A small contrastive audio-text model, trained from scratch.
Data: trained on struck, bounced, scraped and rolled objects made by modal synthesis, 78125 training examples, 20.0 epochs.
Rows from block 7 of the audio encoder of a small contrastive audio-text model, named by matrix and row number. Rows with one number belong to one neuron. Each number is 200 + 30 x the weight over its row's rms, rounded and kept within 0 to 999. All counts start at 0. After the name is the row's rms in percent of the matrix's.
After each neuron's rows are labels from the 100 clips, of 14848, where the neuron reaches its highest value: "top examples" is what is common among them. Only what is clearly more common there than usual is listed. The data: struck, bounced, scraped and rolled objects made by modal synthesis.
# fc1: MLP up (encoder.blocks.7.mlp.fc1.weight, 960x160), inputs 0-159
# fc2: MLP down (encoder.blocks.7.mlp.fc2.weight, 160x960, transposed), outputs 0-159

fc1.142,100,226,197,212,206,267,204,203,233,229,234,226,213,132,128,180,167,218,141,210,151,238,269,137,174,190,218,184,206,187,187,214,217,235,203,205,220,164,199,193,185,194,178,194,158,209,181,193,210,190,206,250,173,136,201,160,213,157,189,184,181,126,161,143,158,214,243,202,211,188,218,166,183,201,222,197,198,216,208,144,203,175,165,163,238,203,201,181,256,177,159,204,154,206,217,197,177,243,202,181,165,228,178,239,204,211,136,214,229,173,189,163,168,262,252,198,191,196,167,191,140,275,173,212,251,185,179,184,211,196,201,183,171,210,173,219,247,226,241,187,160,229,187,188,196,218,185,204,158,158,214,220,200,187,221,199,199,188,215,167,194
fc2.142,096,153,228,178,267,260,175,171,211,178,163,230,179,245,254,243,218,194,155,219,189,147,198,195,255,192,172,201,173,200,252,125,195,194,262,192,242,199,236,201,238,259,238,258,157,167,189,211,202,226,185,235,210,182,237,213,160,195,222,165,223,167,173,207,130,193,225,183,210,216,163,224,212,214,240,231,195,247,218,185,172,217,232,168,242,217,191,245,198,209,142,189,218,204,203,185,209,198,198,188,253,222,226,181,235,273,144,233,166,234,192,202,178,216,196,199,217,233,214,208,168,229,170,234,162,196,233,214,212,213,235,239,198,225,226,219,208,232,213,153,220,245,224,181,242,192,179,171,206,191,211,229,155,210,214,206,187,175,212,194,168
top examples: one hit; string

fc1.233,099,155,213,235,219,175,202,189,222,188,186,226,202,184,209,180,197,204,192,220,178,220,226,203,127,208,182,169,209,151,200,199,170,239,209,163,212,193,213,108,239,165,212,195,190,162,172,216,222,210,158,190,195,224,223,205,215,153,136,244,191,221,140,151,219,237,241,228,236,237,206,188,191,196,178,200,204,223,213,168,187,188,165,208,194,168,192,217,225,188,156,177,160,202,252,229,195,161,211,94,204,222,194,235,216,184,205,219,175,190,214,202,233,223,263,173,134,184,197,184,170,196,234,207,230,235,193,185,167,159,163,212,201,248,234,190,177,192,175,188,182,229,164,201,261,206,171,220,159,187,155,199,136,199,183,208,177,172,243,235,285
fc2.233,100,167,189,153,180,232,162,196,205,199,213,234,253,238,189,180,235,196,178,210,220,175,238,217,150,191,264,183,201,179,201,180,224,219,151,236,225,165,258,254,249,163,121,165,211,173,146,198,139,169,207,223,230,153,178,175,168,153,146,204,169,234,268,228,253,238,211,160,129,200,181,186,188,215,190,224,249,197,181,186,185,174,156,151,163,185,176,231,229,191,229,226,184,162,203,226,217,179,196,153,212,237,183,195,202,203,208,207,207,215,210,260,197,218,239,185,224,145,219,209,207,202,183,187,159,177,216,154,194,184,194,187,167,206,204,258,182,229,192,245,178,188,154,213,194,199,189,176,184,155,189,184,172,178,210,239,160,202,184,200,210
top examples: rubber-like damping; scraping; reverberation

fc1.745,088,209,170,223,188,208,178,188,273,220,214,157,214,175,221,205,187,214,165,187,182,175,241,205,238,221,250,241,143,192,217,105,228,221,190,180,236,222,188,194,234,198,166,224,264,234,216,227,183,221,226,257,176,224,200,193,197,144,200,225,136,177,190,194,144,181,228,222,250,187,207,189,178,158,241,244,212,188,235,205,214,212,228,199,216,178,216,178,210,178,205,175,232,174,147,216,195,206,162,165,205,183,206,173,207,206,150,188,201,130,173,216,218,184,222,276,200,187,185,163,195,175,210,214,201,173,229,179,145,167,214,178,221,158,183,245,241,207,184,225,182,212,185,183,188,229,229,260,190,183,152,201,207,223,244,150,275,193,172,218,156
fc2.745,087,166,177,232,205,238,236,234,224,167,209,156,174,228,171,208,217,246,229,205,205,153,228,218,218,153,198,256,214,157,183,175,204,226,210,158,267,145,211,253,229,156,208,167,216,186,213,245,219,170,201,191,235,247,163,215,192,204,222,179,221,199,152,166,220,190,147,242,217,177,217,227,216,160,161,183,225,192,162,168,217,197,147,138,151,172,178,192,148,157,153,253,178,217,179,191,157,184,182,218,256,247,242,191,227,210,168,224,222,206,213,200,196,186,242,214,187,236,210,183,182,183,214,241,172,196,268,174,209,236,188,155,210,201,159,206,200,158,212,198,182,169,184,237,172,244,233,190,174,190,228,223,169,208,255,225,188,159,203,177,167
top examples: repeated hits; glass-like damping

fc1.375,105,161,172,206,245,233,239,198,278,232,202,262,221,219,164,216,192,231,231,189,197,174,273,186,148,189,240,221,233,165,214,171,201,221,220,133,201,258,214,185,231,228,204,245,213,165,275,206,237,230,206,198,199,208,168,157,237,214,157,198,196,195,220,212,189,206,202,230,162,212,180,178,238,174,233,181,198,236,240,153,193,209,190,154,166,189,204,222,208,195,198,205,223,202,214,202,142,205,219,151,237,218,165,248,272,221,169,228,172,199,196,152,185,223,203,287,230,151,149,216,153,207,213,202,212,213,164,177,170,197,271,209,251,250,200,173,214,207,190,179,202,222,213,191,188,239,205,192,209,208,170,218,193,178,172,170,188,200,178,211,185
fc2.375,095,225,189,158,214,176,235,191,215,263,140,168,226,170,212,239,200,185,220,185,224,236,227,245,169,224,198,242,227,235,212,200,199,191,162,176,229,149,223,219,197,175,188,221,251,235,167,180,161,184,184,219,213,159,201,141,236,232,244,182,191,175,223,221,213,198,207,164,178,184,228,250,173,240,196,212,204,228,154,257,232,182,170,193,185,159,227,199,148,142,159,211,258,192,202,186,218,203,174,230,205,204,163,249,260,181,188,202,119,206,225,193,226,195,150,222,230,183,175,167,168,213,170,242,151,145,198,188,157,186,262,167,184,211,154,204,223,247,211,220,178,192,233,214,164,177,197,253,185,179,224,195,198,239,236,203,203,208,226,244,192
top examples: clamped rod; small

fc1.145,120,171,148,220,162,180,170,164,216,185,189,187,188,183,203,253,146,209,206,161,203,162,149,183,187,224,226,245,194,177,251,175,164,171,246,210,230,199,190,177,211,145,196,224,221,201,183,200,186,221,212,209,172,164,209,168,251,201,201,230,188,244,176,184,204,173,173,153,287,198,241,138,189,167,164,230,187,194,199,168,175,264,178,241,199,195,177,236,192,166,241,198,200,227,188,214,180,216,186,232,128,229,236,172,200,211,177,253,160,159,197,155,248,204,215,215,238,152,196,204,196,191,229,233,251,204,181,140,140,243,224,198,194,172,199,167,171,182,234,242,173,163,169,211,190,174,196,184,196,188,245,240,161,195,165,253,220,201,193,189,229
fc2.145,132,168,238,177,266,242,197,191,215,208,169,209,211,217,255,174,234,166,227,207,233,194,223,205,240,189,181,176,154,154,168,188,212,173,242,246,246,223,190,214,225,179,223,225,202,180,194,214,160,158,170,154,202,177,141,187,227,200,195,146,177,191,260,251,177,187,157,219,131,173,181,212,239,213,183,191,210,229,230,173,166,182,183,225,221,222,157,172,243,206,192,222,222,205,154,190,208,209,218,208,201,197,163,222,179,196,228,205,188,270,206,268,165,210,166,249,162,209,248,202,192,184,174,142,144,238,201,179,265,200,184,201,198,206,230,201,196,242,190,168,202,219,239,196,224,220,238,176,254,248,208,210,220,255,214,154,209,148,168,190,219
top examples: string

fc1.427,101,195,189,203,217,255,198,206,173,171,201,197,164,250,225,223,150,206,186,195,246,226,194,220,146,187,206,216,172,147,212,222,235,208,196,153,178,260,145,135,227,239,201,169,177,176,243,209,243,186,198,251,189,197,223,264,182,218,179,224,240,202,224,146,168,147,189,224,216,197,236,167,193,217,180,212,178,188,174,161,161,203,224,174,194,199,226,199,247,228,180,181,236,208,211,169,228,219,230,175,199,159,216,252,257,181,157,187,134,194,205,170,176,228,243,195,204,237,158,170,190,160,210,233,185,207,256,237,196,168,232,170,139,209,186,143,249,201,154,187,234,160,229,178,174,169,213,177,166,211,191,142,177,217,173,185,201,221,174,214,184
fc2.427,118,235,222,237,183,192,231,197,222,136,232,153,186,178,217,193,192,166,240,194,159,246,147,219,182,235,184,205,232,201,148,217,207,197,174,187,243,206,205,230,210,183,196,191,146,261,203,172,181,243,183,214,218,241,205,212,156,186,170,201,229,202,216,188,257,199,201,211,214,189,200,165,181,211,229,157,234,241,247,191,246,235,231,227,200,178,178,183,167,239,179,162,228,168,196,150,137,198,158,225,212,205,183,151,159,133,228,183,176,191,220,174,187,179,180,155,157,212,197,256,173,228,232,173,226,222,242,185,133,182,188,240,202,190,202,248,233,207,196,271,174,241,228,169,265,220,229,194,179,194,268,176,196,220,191,183,170,198,165,189,189
top examples: clamped rod

fc1.214,108,207,194,204,211,250,231,198,210,214,221,252,220,232,165,253,196,216,212,201,126,204,211,223,160,226,236,161,201,128,203,207,199,202,184,162,169,199,194,133,217,226,169,258,201,181,176,179,208,187,198,210,191,188,142,206,220,185,139,199,192,166,241,180,171,236,241,214,188,203,207,179,210,236,185,174,242,145,226,212,159,143,182,191,224,167,182,232,246,146,163,191,186,202,227,211,173,204,211,153,167,241,172,200,177,190,232,252,150,157,238,259,150,207,256,204,230,219,159,171,158,196,245,246,170,210,264,205,169,213,197,174,217,240,202,213,189,201,168,208,219,251,172,194,230,200,240,157,155,203,202,172,162,210,197,203,206,163,209,175,197
fc2.214,096,159,154,227,171,217,208,259,178,206,165,222,175,245,211,190,171,230,187,168,198,255,142,226,154,203,206,214,221,191,218,223,210,230,164,227,246,199,174,252,247,183,250,229,220,220,219,183,147,205,228,218,172,221,217,212,207,165,199,157,184,227,214,240,173,203,158,209,228,232,192,173,217,233,172,199,146,185,168,210,164,158,236,179,221,170,180,221,180,221,214,236,175,145,238,208,234,175,176,182,304,210,170,197,222,186,163,232,143,224,152,236,230,183,217,167,250,202,196,179,194,187,234,201,196,202,167,140,222,198,167,174,207,253,228,213,189,235,198,166,235,259,191,242,181,162,175,204,174,172,204,217,197,158,219,222,178,215,165,200,246
top examples: rubber-like damping

fc1.192,102,215,184,193,197,234,235,225,224,230,195,162,224,182,159,264,190,214,216,157,136,189,257,194,179,156,181,188,209,179,181,216,220,186,191,170,221,218,228,251,186,254,179,174,236,202,211,209,227,185,229,235,151,218,155,218,224,110,239,262,184,191,225,189,203,211,240,141,229,201,210,164,233,194,262,222,201,217,215,187,234,158,171,191,212,178,221,187,204,106,201,228,195,220,193,232,215,229,170,146,189,184,242,200,200,170,170,190,230,195,215,199,245,198,246,184,187,184,144,158,158,198,239,169,164,171,200,182,206,231,172,204,279,235,212,185,202,233,201,210,168,176,176,146,219,232,190,187,237,230,218,170,160,219,195,243,195,216,200,186,200
fc2.192,104,165,205,221,207,233,172,161,177,230,146,189,164,219,203,223,190,169,180,182,248,176,199,162,137,197,168,259,154,133,197,236,197,219,286,239,207,221,204,199,149,169,187,191,203,174,216,198,156,193,217,174,133,222,174,182,211,221,211,142,191,194,234,155,191,222,201,188,209,217,163,197,239,159,241,214,198,270,178,178,181,215,217,174,221,157,179,151,178,172,220,230,222,255,263,241,208,233,136,166,193,200,239,206,226,230,213,196,222,201,201,220,196,152,191,243,211,238,208,188,218,224,206,149,233,190,250,201,183,215,167,144,238,251,232,211,191,177,153,181,209,190,166,229,195,198,198,219,225,209,210,161,201,210,180,203,165,152,170,219,197
top examples: rubber-like damping; string

fc1.243,098,235,179,206,222,185,170,207,252,232,231,201,225,192,165,249,163,195,188,171,230,210,267,163,194,179,239,179,163,162,191,138,195,181,211,202,214,185,157,176,239,253,194,215,187,159,228,215,254,230,228,191,150,168,185,157,166,200,172,214,204,166,154,160,161,210,229,212,210,200,206,165,235,187,219,203,167,242,249,165,164,178,199,206,171,245,198,288,182,143,211,182,154,250,237,148,169,189,243,209,245,198,166,215,199,225,164,211,187,176,196,208,209,211,190,266,191,152,198,226,172,225,197,176,156,174,183,254,204,173,254,158,168,180,191,194,268,186,215,221,204,191,200,230,233,178,178,236,223,197,175,185,168,166,202,202,246,195,213,181,203
fc2.243,090,241,242,233,244,167,223,212,168,244,168,210,253,219,198,191,237,180,182,242,203,202,216,225,233,171,205,240,179,233,231,203,153,218,230,172,158,208,175,183,238,209,184,203,166,212,236,217,183,197,219,165,190,172,224,168,166,234,233,163,151,195,194,176,214,223,197,241,223,209,168,148,184,171,240,213,239,164,213,252,192,223,157,253,186,225,218,154,167,234,169,243,254,173,227,201,207,198,190,192,219,176,188,220,226,231,193,168,173,185,241,202,189,230,150,150,193,225,188,230,217,131,153,244,175,176,220,238,250,215,268,146,172,222,204,203,201,206,161,147,219,196,215,187,216,183,249,258,192,214,197,204,216,186,245,140,179,225,220,165,162
top examples: clamped rod; small

fc1.643,102,184,159,203,225,231,248,244,216,219,225,223,197,222,168,232,209,234,239,205,185,199,210,218,148,162,185,222,190,142,154,197,211,239,192,173,251,189,185,217,204,209,232,223,218,155,203,245,162,185,155,218,198,246,130,187,212,141,123,224,212,215,207,168,206,203,263,216,178,201,237,205,213,211,225,223,187,201,183,169,197,183,120,225,208,224,173,238,202,143,197,199,154,240,215,233,187,218,248,123,197,219,241,194,204,167,182,235,217,141,224,213,223,241,235,212,199,156,155,166,192,213,246,215,177,197,220,240,184,186,206,193,193,197,199,136,183,187,192,245,180,205,219,187,213,216,216,225,192,200,170,160,186,224,150,238,178,227,271,174,228
fc2.643,099,180,176,188,167,243,261,254,201,138,203,199,165,196,214,247,184,171,236,164,155,224,168,187,238,216,219,202,215,169,182,132,233,235,223,241,235,141,163,224,213,209,163,246,187,201,152,206,193,179,238,212,154,249,219,186,228,211,169,236,156,145,230,158,268,226,214,175,209,180,217,178,185,228,158,212,185,180,161,170,186,238,224,177,206,172,193,171,223,220,200,193,227,196,182,237,188,228,150,187,173,198,165,151,203,159,212,188,238,202,239,263,218,237,187,262,215,203,220,209,193,217,221,147,241,225,202,168,235,215,156,226,218,219,186,247,185,182,203,235,150,237,188,195,195,234,211,227,215,144,196,197,164,183,240,220,170,195,182,202,214
top examples: rubber-like damping; reverberation; text has "reverberant"; text has "room"

fc1.29,094,191,205,277,238,207,210,246,214,233,193,169,238,173,220,208,207,269,179,184,180,236,223,152,175,135,208,221,186,144,187,170,134,191,159,198,206,213,184,204,251,221,166,168,189,194,179,186,215,182,221,235,158,163,199,214,210,168,214,204,168,187,202,142,150,237,214,223,193,213,228,212,220,171,215,187,179,149,187,250,229,189,208,200,236,194,257,163,194,165,149,253,209,178,230,156,197,238,199,214,176,239,253,181,167,199,220,254,210,158,228,190,161,239,197,184,251,143,142,228,225,243,219,195,178,213,233,191,191,196,181,207,196,186,180,239,185,167,205,185,170,188,186,246,221,192,227,167,144,198,224,193,149,211,213,227,213,251,204,161,156
fc2.29,093,195,139,236,208,194,182,187,212,137,223,170,221,231,205,176,232,191,166,174,249,220,151,165,197,196,206,175,222,172,185,196,157,181,214,191,205,245,213,196,228,172,235,211,261,193,181,182,239,168,256,214,226,195,149,234,147,207,265,245,172,161,191,198,184,133,191,210,262,241,253,188,219,152,204,229,163,202,195,237,180,201,155,230,190,236,194,166,224,215,199,188,149,205,198,165,214,184,182,211,145,203,206,177,209,149,240,193,175,256,164,229,230,172,223,174,132,161,208,246,194,239,183,211,193,261,183,200,156,184,188,166,214,164,172,216,163,229,204,220,210,220,196,173,201,181,181,219,203,169,164,232,248,191,149,190,187,181,235,193,156
top examples: one hit

fc1.366,091,180,170,213,222,180,165,173,159,240,170,195,212,149,227,256,246,183,198,183,167,221,198,224,150,224,176,175,210,169,284,234,194,220,199,153,229,227,199,202,239,198,136,227,188,239,156,210,173,249,179,187,151,222,162,184,165,213,144,182,199,242,183,155,215,193,211,185,210,220,186,138,185,223,171,196,216,146,209,222,163,209,202,209,222,187,249,232,161,155,165,224,205,194,250,213,208,231,215,195,199,226,197,197,169,203,175,167,222,173,194,229,204,194,231,179,241,178,133,160,199,181,176,244,178,165,209,227,242,202,202,165,166,243,237,134,219,203,213,175,174,165,257,233,206,221,245,226,210,231,237,210,210,180,229,225,223,234,152,210,244
fc2.366,091,242,194,168,197,198,199,187,195,222,167,239,272,190,156,199,161,170,213,228,159,213,200,168,202,188,200,165,236,183,244,216,200,241,199,226,188,215,161,211,138,179,228,162,231,227,175,169,201,216,229,180,199,146,193,209,219,248,248,187,217,219,198,250,158,208,209,227,123,156,231,233,179,232,246,176,158,183,171,183,177,217,179,187,200,161,232,207,223,222,208,185,177,149,190,247,171,218,174,229,255,170,238,177,139,186,269,174,255,198,159,214,240,205,226,180,243,190,218,208,155,205,190,162,231,195,227,245,243,169,173,154,206,206,236,188,240,186,230,219,166,216,196,179,217,214,171,152,201,187,215,232,284,213,185,188,218,213,166,201,210
top examples: clamped rod; plastic-like damping

fc1.337,090,222,206,194,213,144,218,230,207,258,173,204,261,180,202,183,215,267,240,162,154,232,250,150,181,219,187,172,194,199,229,212,127,185,243,227,190,212,245,197,195,178,144,252,153,127,252,172,245,256,191,185,195,197,197,168,178,186,178,202,212,210,198,218,180,218,206,157,175,234,240,180,212,187,202,213,249,222,212,222,188,218,139,192,190,204,215,223,147,213,167,256,138,185,217,209,143,156,238,197,176,219,202,171,243,211,221,242,168,203,207,198,242,267,240,203,167,178,209,174,229,192,191,204,203,192,173,221,241,139,195,160,259,207,176,219,215,231,227,206,202,186,217,230,176,204,202,170,212,221,234,241,184,186,185,196,174,198,232,208,212
fc2.337,088,179,241,172,175,168,235,182,174,243,175,166,214,138,207,231,175,242,224,141,201,214,191,175,203,198,239,153,161,175,222,214,174,189,157,167,226,170,210,181,149,252,197,176,207,233,202,162,195,204,196,190,257,168,169,238,197,196,156,215,241,241,201,191,179,214,155,167,247,166,190,241,201,156,240,177,142,197,191,255,247,169,219,152,229,190,238,239,181,183,176,158,197,183,241,151,232,186,230,223,223,235,198,208,177,223,179,164,233,177,226,216,169,184,260,199,165,196,156,206,219,202,186,201,207,210,267,196,239,206,186,156,221,191,163,201,143,209,173,172,161,195,216,230,213,152,171,226,203,156,180,223,149,186,186,225,234,220,184,173,249
top examples: clamped rod; small

fc1.56,081,247,193,173,228,149,253,157,163,258,178,201,183,177,164,173,231,243,238,201,221,148,153,212,218,166,179,182,206,192,243,156,168,205,258,202,206,186,169,199,176,189,165,199,208,195,248,206,182,208,221,222,193,146,203,198,201,154,215,183,184,232,221,221,238,243,185,231,208,183,235,241,206,207,198,216,181,230,188,171,153,205,179,242,181,192,216,186,201,207,249,221,241,169,209,171,155,180,178,164,109,209,172,185,198,202,174,198,216,219,264,157,168,233,198,189,214,204,214,164,226,147,240,248,181,210,189,206,200,200,249,181,173,158,212,168,196,221,207,236,185,238,189,197,120,160,199,154,198,244,270,145,193,227,172,176,190,235,173,224,174
fc2.56,085,180,224,145,214,167,220,243,233,224,181,193,144,238,206,214,177,229,144,160,173,203,151,245,201,183,229,184,206,163,162,205,212,242,237,236,169,190,159,193,238,240,173,182,217,157,186,190,182,180,200,204,203,157,199,191,239,237,205,213,193,186,190,232,154,198,167,154,207,207,160,209,151,258,210,195,175,205,179,257,176,180,222,190,180,175,174,178,166,172,242,209,224,201,251,176,184,156,180,233,241,146,198,218,223,176,203,152,153,151,225,201,195,201,235,223,238,231,240,191,216,227,263,253,197,177,188,199,158,177,199,244,209,215,226,227,200,159,161,185,188,235,143,209,174,157,212,210,249,245,193,238,247,236,257,157,174,217,205,203,181
top examples: repeated hits; wood-like damping

fc1.480,097,196,199,195,293,219,226,193,197,254,266,190,253,236,204,230,178,230,162,170,222,175,238,154,157,230,218,142,155,151,238,220,159,195,236,225,212,202,257,184,149,168,185,175,225,167,175,177,199,215,254,189,158,158,209,156,181,158,194,214,168,193,172,189,158,249,217,153,195,192,187,195,196,210,204,176,164,155,218,189,215,181,251,202,175,234,212,217,189,194,212,219,172,199,183,189,210,216,166,206,246,218,163,213,220,160,188,226,191,179,197,190,234,193,203,219,201,177,146,256,199,203,201,202,180,196,210,141,203,142,258,167,250,227,177,190,182,253,218,182,222,256,205,208,229,157,245,227,169,233,216,162,212,238,218,174,182,217,193,168,224
fc2.480,088,202,202,192,237,201,193,157,166,154,160,193,200,266,175,183,227,241,188,218,215,227,200,224,160,161,164,207,143,223,205,186,179,234,219,191,195,171,186,239,221,205,195,156,208,176,162,180,222,201,224,179,156,199,199,162,217,220,217,188,157,229,228,184,230,230,237,247,148,230,233,189,191,170,214,168,188,181,234,243,247,200,237,185,167,156,195,207,227,181,234,147,245,222,184,206,254,233,127,225,189,196,223,202,129,178,153,163,242,233,180,254,189,196,191,226,146,202,169,186,225,231,217,213,221,239,174,217,179,180,228,197,224,248,150,185,175,191,185,198,191,229,233,218,151,185,153,233,173,250,221,252,206,146,237,204,185,166,200,167,150
top examples: one hit; steel-like damping

fc1.469,098,235,136,195,240,187,211,235,243,242,178,193,182,158,221,201,196,208,273,207,165,177,202,182,209,235,208,202,223,209,161,226,166,220,159,196,254,177,218,227,190,229,186,215,240,204,191,258,204,185,216,190,191,200,141,155,174,180,138,235,181,184,203,179,190,215,281,231,200,169,234,216,228,168,199,230,187,211,220,171,192,173,116,182,208,186,184,237,206,187,191,247,231,190,237,224,161,227,240,172,197,235,221,211,210,160,221,234,169,206,164,226,228,208,180,233,198,197,145,233,158,210,197,190,185,254,253,232,184,190,173,201,168,176,182,176,222,238,185,207,161,172,220,143,207,231,202,183,144,231,197,158,140,251,186,222,161,166,239,230,213
fc2.469,098,179,167,201,224,203,240,280,192,164,195,238,253,184,177,257,239,228,176,220,237,163,209,221,229,197,196,146,201,190,203,181,179,200,166,181,156,208,205,213,177,255,229,194,191,230,148,245,224,155,226,170,250,214,253,161,210,190,224,237,189,205,179,193,235,197,199,217,266,155,176,205,222,227,180,226,213,186,186,216,221,162,219,169,214,160,196,199,250,182,193,258,176,225,185,239,238,185,200,142,173,224,173,196,177,166,176,179,193,232,236,189,140,150,220,172,218,235,232,164,163,211,219,134,214,185,209,214,173,179,152,180,196,162,256,182,198,213,161,212,204,244,193,208,231,241,159,212,155,229,162,214,209,150,176,254,209,215,204,225,186
top examples: rubber-like damping; small; shape: clamped rod

fc1.288,104,178,186,176,240,206,204,177,256,203,212,240,197,201,156,241,233,208,237,209,197,189,190,236,241,194,208,194,183,180,197,118,199,204,202,199,204,231,233,167,199,163,169,248,216,177,215,166,203,192,191,186,214,144,187,210,176,189,190,256,159,205,197,133,188,216,232,216,145,195,195,202,175,202,189,172,161,183,155,202,181,241,192,209,238,172,170,202,261,205,159,161,205,224,148,181,142,147,255,211,207,208,211,174,274,219,134,195,218,168,194,228,142,242,243,221,217,218,203,258,187,212,221,240,190,216,205,183,188,186,245,167,247,185,209,227,216,201,221,205,226,237,188,188,254,185,218,157,199,181,260,150,168,172,189,185,266,169,248,207,192
fc2.288,114,174,199,199,126,196,242,247,211,178,201,238,200,188,212,226,163,192,181,219,164,171,189,208,175,221,224,174,242,237,182,170,185,262,172,214,150,184,172,262,207,176,212,220,188,186,165,228,225,194,227,190,239,225,260,173,220,168,194,183,177,173,235,223,240,232,276,181,220,235,186,152,208,234,223,211,202,200,196,119,189,201,220,226,166,202,165,263,183,157,223,200,152,209,223,222,246,227,186,202,207,184,213,190,168,178,212,204,226,218,213,175,229,186,168,175,227,171,195,226,197,215,195,147,247,189,193,222,152,251,185,248,225,180,213,226,185,126,194,217,255,242,184,208,194,205,184,213,168,250,252,213,166,131,168,215,164,237,176,182,197
top examples: rubber-like damping; shape: square plate; clipping; text has "clipped"

fc1.682,095,200,209,180,213,195,227,232,245,200,248,211,197,219,186,184,181,249,176,233,208,229,203,185,153,178,230,214,197,194,176,182,139,228,223,160,181,177,203,236,201,172,149,192,195,173,241,183,198,221,224,231,200,208,248,161,203,172,189,197,245,220,138,162,208,221,175,211,270,180,186,145,210,205,213,188,210,227,197,197,160,241,218,175,156,192,174,198,244,170,245,268,197,183,237,140,169,168,163,228,224,166,245,254,211,181,139,198,147,215,169,206,264,242,210,179,227,221,185,175,211,179,271,214,202,217,207,204,180,156,252,198,176,214,193,196,179,173,231,222,224,159,181,201,166,149,202,193,218,227,155,214,231,196,162,151,170,240,215,259,234
fc2.682,098,253,151,211,206,236,190,166,164,165,170,200,266,261,231,194,232,179,196,246,187,200,186,233,230,201,164,245,190,174,212,193,246,236,196,200,192,160,200,171,221,253,243,196,189,175,247,235,225,244,169,234,183,240,231,171,214,192,218,190,169,190,162,210,219,196,161,217,237,201,221,165,191,188,225,210,192,230,246,168,223,154,175,229,215,218,235,221,173,220,209,149,187,137,199,196,190,168,169,172,258,202,211,149,211,152,257,180,186,217,147,207,228,195,177,198,180,196,160,193,214,246,176,146,232,142,245,225,158,230,168,200,224,176,162,195,168,216,217,204,163,222,178,194,246,211,143,194,225,193,237,187,209,198,143,189,193,196,247,224,254
top examples: clamped rod; scraping

fc1.638,115,190,211,263,234,170,253,173,279,221,199,187,254,166,201,236,215,240,229,110,185,226,234,188,227,184,194,202,155,205,241,214,167,171,205,214,216,192,227,277,199,222,190,226,182,233,264,202,179,199,241,208,177,179,190,173,285,212,203,159,190,171,250,217,188,194,232,231,151,236,237,188,258,210,262,231,187,160,213,170,148,228,191,213,168,191,195,222,180,181,185,227,222,185,173,162,148,161,172,190,188,223,197,190,196,178,157,204,145,183,180,166,185,217,185,201,214,188,185,212,190,196,178,186,198,199,160,176,231,173,247,175,197,208,168,259,187,260,212,171,236,188,195,191,173,215,215,204,194,228,186,222,221,192,244,214,203,184,170,161,158
fc2.638,115,166,155,200,226,240,150,195,145,187,137,216,229,237,225,176,163,171,210,187,199,222,220,189,192,182,170,232,239,147,243,204,255,237,246,207,238,155,259,207,207,245,186,145,256,182,157,172,172,218,221,177,170,224,185,186,162,179,172,252,224,179,190,283,229,179,182,211,147,175,207,266,222,190,236,221,223,225,185,195,204,201,197,218,178,221,241,158,169,232,228,209,240,171,165,204,194,184,192,160,229,186,186,224,196,182,224,210,208,196,214,238,201,128,188,225,214,168,195,204,211,237,162,145,175,225,209,190,205,209,193,241,146,239,246,242,181,168,182,199,182,185,202,201,204,223,223,201,227,157,141,174,201,182,248,217,164,185,217,215,209
top examples: one hit; large

fc1.697,094,246,203,222,182,219,180,224,229,251,231,217,202,156,241,166,156,201,214,213,175,191,215,121,163,225,184,195,168,184,214,157,172,194,158,185,257,220,185,161,211,177,141,194,214,179,222,228,231,211,176,184,166,194,153,185,194,159,193,183,242,209,228,174,194,165,244,187,236,190,215,168,187,204,206,226,161,270,215,201,183,235,176,216,195,192,189,200,288,227,136,196,177,263,261,200,191,217,235,213,161,203,208,244,193,232,240,201,237,176,169,166,227,171,229,261,229,164,207,219,184,230,234,199,146,197,173,195,189,150,184,170,157,177,214,170,227,244,256,196,165,166,191,165,219,236,175,195,211,180,217,193,160,224,214,182,236,186,223,173,167
fc2.697,093,150,218,189,267,212,183,206,228,169,245,247,148,228,249,191,186,198,193,200,192,205,206,210,187,187,153,215,187,191,149,229,208,195,201,207,236,221,200,215,211,143,167,219,216,237,214,199,164,193,202,212,211,149,236,209,236,160,237,160,181,255,200,163,204,185,154,228,162,176,171,251,174,217,184,210,226,216,254,227,211,217,190,160,267,226,197,159,215,201,171,173,204,157,171,191,200,135,203,217,222,232,191,259,165,183,215,161,151,257,234,156,162,234,224,174,213,195,210,175,210,238,186,216,212,194,214,226,232,170,196,192,164,245,205,162,161,186,185,235,172,274,185,159,162,168,198,160,230,187,204,242,197,257,206,136,200,215,217,165,225
top examples: string